A small audio captioner, trained from scratch.
Training: adamw at rate 0.00091, 5000 steps, batches of 192.
Data: 39062 training examples, 24.6 epochs.
Rows from block 9 of the text decoder, named by matrix and row number. Each number is 128 + 32 x the weight over its row's rms, rounded and kept within 0 to 255. All counts start at 0. Numbers have three digits each. After the name is the row's rms in percent of the matrix's.
# fc2: MLP down (decoder.blocks.9.mlp.fc2.weight, 128x512), inputs 120-159
fc2.31 096:146146191148111129112147096112106167156123134132144201052146107124078120143160112118140154160138169107084135107121095149
fc2.32 098:114103115140097130120114155082108116073100094153144181126108114163124135141174117161170092150148101074135119090154079106
fc2.33 102:120179100094105136167129126102131145209106128169137162135161157095105119125118155165123135098178158101134146114154176141
fc2.34 104:119139142080117092169125102100107109088158135128105142178088096116174121101127053167132129135092107093137074121141133121
fc2.35 105:131172123105119127163114180125157112099131075098100144106072154030077111119178118159148126157085158113113129096101111137
fc2.36 100:069100165169117109117089163106146147164100148142130167084127115110084124141116200119108150165129128116091112070127143129
fc2.37 105:112116153141184139133069157144196179119114130122185100120100123090104130137140167106062103156173153082053173111110130116
fc2.38 105:079090138154138167074155110083124190105128108129161150120140116164141063140110104119126158162139158136146130101143072168
fc2.39 100:103108145156145086101122182066085122203117122135140093148084088166150114096130134140084177091162066207163095103152088100
fc2.40 100:122116112143091111180118114115157067146137094148156193110134145141174095153128137128123090198119140129207142090098136107
fc2.41 100:123078139038088123097113184159099103095168148158129128129106173100094171078143100145176162118127150153119134165103132173
fc2.42 098:146124086169175109144134092116087138122130131117172095112080121104099111104118130118117143150111107156073112085184081122
fc2.43 102:121134126157086091129135112175173120142110085131119133179068126178168136164122093124103093144127103148175102124141114123
fc2.44 096:178126171131111138133124166096150142164138142092166100122184122172118128102114131146127103157118131164090165077184131100
fc2.45 097:113096114081144101154171061089130150193127103132147171111102112118127153159137157146125122138123125159153112193129097136
fc2.46 106:150183053158146168083172098149111133164106124112096132156111184180146126085045105084146182125120134159147074093146165077
fc2.47 109:134127114126145173154141047126094059120135128130101104098061146055150145129146161102143187172105083113206175186096131155
fc2.48 092:118073106124131170098193153093165136094111122137064095104141103161171147146128057135146112102102186160136164114130127137
fc2.49 101:160135107140169093133104164073151176106084129105107157103084172123118098154134107076148127097163069085140191192162135090
fc2.50 088:065126165119126203140095154105111125112093150142093155141138159157152133128131147152136197102160159168127184160081118089
fc2.51 100:138161134117196095127117097149096117092144104092132100169037097070127079127202096150129144165169144077111090103116138111
fc2.52 098:107124119078128103139075134121104098130064126143112163104128110126088119130145121155068131095107054142129119081142088068
fc2.53 101:110079106139151119110102168085128097129100092110163103088108114103171184101114093122107113025127108173084088178108108158
fc2.54 103:113108085141157141158135113142103195099120116170125115061122150098138155120104100080146081144137146116131116145072142149
fc2.55 095:094132155065103080128117156102172109162060131134142093167117114138146154113127125143114143055168126093129128111107153106
fc2.56 099:154116100078225151054133120158124134113133095150170145149093124149124142108155121088165161144081142151142102106162185144
fc2.57 103:133135106148099120173107134107132146164157145136156106149126152126116126143075107132114130101151135168123170082089203085
fc2.58 101:126105189130113133047128118132129125110103059113180111200122139146173132144145081114159110157143113119142157132100110148
fc2.59 101:218121157150101144152098163133132117110131125117125130128114110122124124108137128164090167130154102163115104101139157118
fc2.60 107:111107071135124153106115117139117141135150114145140139122137112070110139170088154118132115142206110126160126133126146133
fc2.61 099:149093150114132129136115121091083131118152126101153153122137129141144109147166090162171114150116077058096121134084127144
fc2.62 104:148126151105129078118108113142087095118087158111124180127148143174128070150189102057074128060128094083120139143189076166
fc2.63 100:118114107144135154121096094169123113093207159161103142093166032166088123097101108105182126110137106188131106092121102102
fc2.64 099:133095151180219110077114096047114167137103106082156151137124101091125063087157132191118177093139101232171148171086199110
fc2.65 096:094130114147104120098134122093054070188176124104117112113094185147154130113153157149084206077185167092114106090057139123
fc2.66 100:155087122134135116130134104115166196196087159092152127081121119172151094102145146132162103087203111147140133155074198105
fc2.67 097:106107107176134114108156134177122086193193126158156150152093143121140163110174097099157096173158158148133116096134171124
fc2.68 101:104090106123151124139122075134160144147150139161098116125130123134155121150101073115118102141120156090157135155123120121
fc2.69 097:151156176152161060187157112079077044143062123078139141085120083126090155148150100118120119086137061116168187141160117158
fc2.70 100:190172191144117155162122156150092104147149200084132048070193124118126166148188194119091110099174185161118149095160114077
fc2.71 101:071138128134121148127145116123075088153097151145077098133125166118099150146127096146128231174168089175129132110087157124
fc2.72 100:150147091129070151100188158119114092116168070095122124115183082063146155098103166104115115141137126117190098078101107060
fc2.73 104:158088165170094112109093135097168089159109191067102099128125174120106142186154171094115141159139136060179162084160101136
fc2.74 091:107146196101138130099149184085152148163195098130137163116150159091123142131172137160145156102104143149189092110135092057
fc2.75 101:158142108133076093172094139163154149174073133138138072089110167114133147172162131173091155154128194186154133114101155099
fc2.76 103:121140149094143067166115143129067133093118138146178137168140062074091105115141125129202126134146137109133076111186135192
fc2.77 093:149104144045139094139127112158084172159155118101176127148120129162152135098122119134113110093169060176151083137125087142
fc2.78 100:089120181109160114105098102148120212185123115146135101099089119070116104143111162085157137140054119067082102153107127089
fc2.79 110:102178151108092105168123112064125123152097138137072139102118162180170144088135127096128128105093124112153119107088081114
fc2.80 102:176111151195143086101104078142116168108127114092166155114155107091085113082167134071164055078117053105138118162179141132
fc2.81 101:112144130133140145126087132129117124136125155118135086114178112156122105144110137154139146133130148106187152149111121117
fc2.82 105:146153168122094063142176095121099129115130152147085148114142086117076051176147109105131128108093099169153148093097158199
fc2.83 099:154102120132131123115168084103083120076087106141148165105082191174168075136188062088132136121165080135116126110205173168
fc2.84 095:136122166084129136103169133185078173128075074131095136184125117113109143143086169126138137143122155085084111110192162100
fc2.85 098:148135191126135133092113136150086151166091148149156132095204127140223133134140173148139110104134097211182127133073124149
fc2.86 101:123149140125113132171155132163172089108082171140108192166097089078163149085146132186132110119140137096130174151106093136
fc2.87 099:107151044112157089151124101137189101139094111118128101123118043175181147184140184113158128192115181130177155121161135134
fc2.88 102:162140106126092122143185167145121088093162177141137127092173129178171152098133114030138128110128126092092139142118122138
fc2.89 101:146158099077073162159128107147093136119158124156130096127134097169132189114099115135140110172143097174119128120113096147
fc2.90 105:092114106120103114127122108146189123145145013167176056143098142099114123121170062110129120104127159104158094139130183092
fc2.91 107:112157122105113103173115057116174101115090139149102120117141124086114158104111092117096106146106188126161150198143099108
fc2.92 099:124150137117129128070183118089093101181166123158143130155170156114124153131068099164141136126167140168142129100108129107
fc2.93 099:090121155086124154120105058137081084157183131111169152106108088101116150113151119156106127110158141106146141120193083197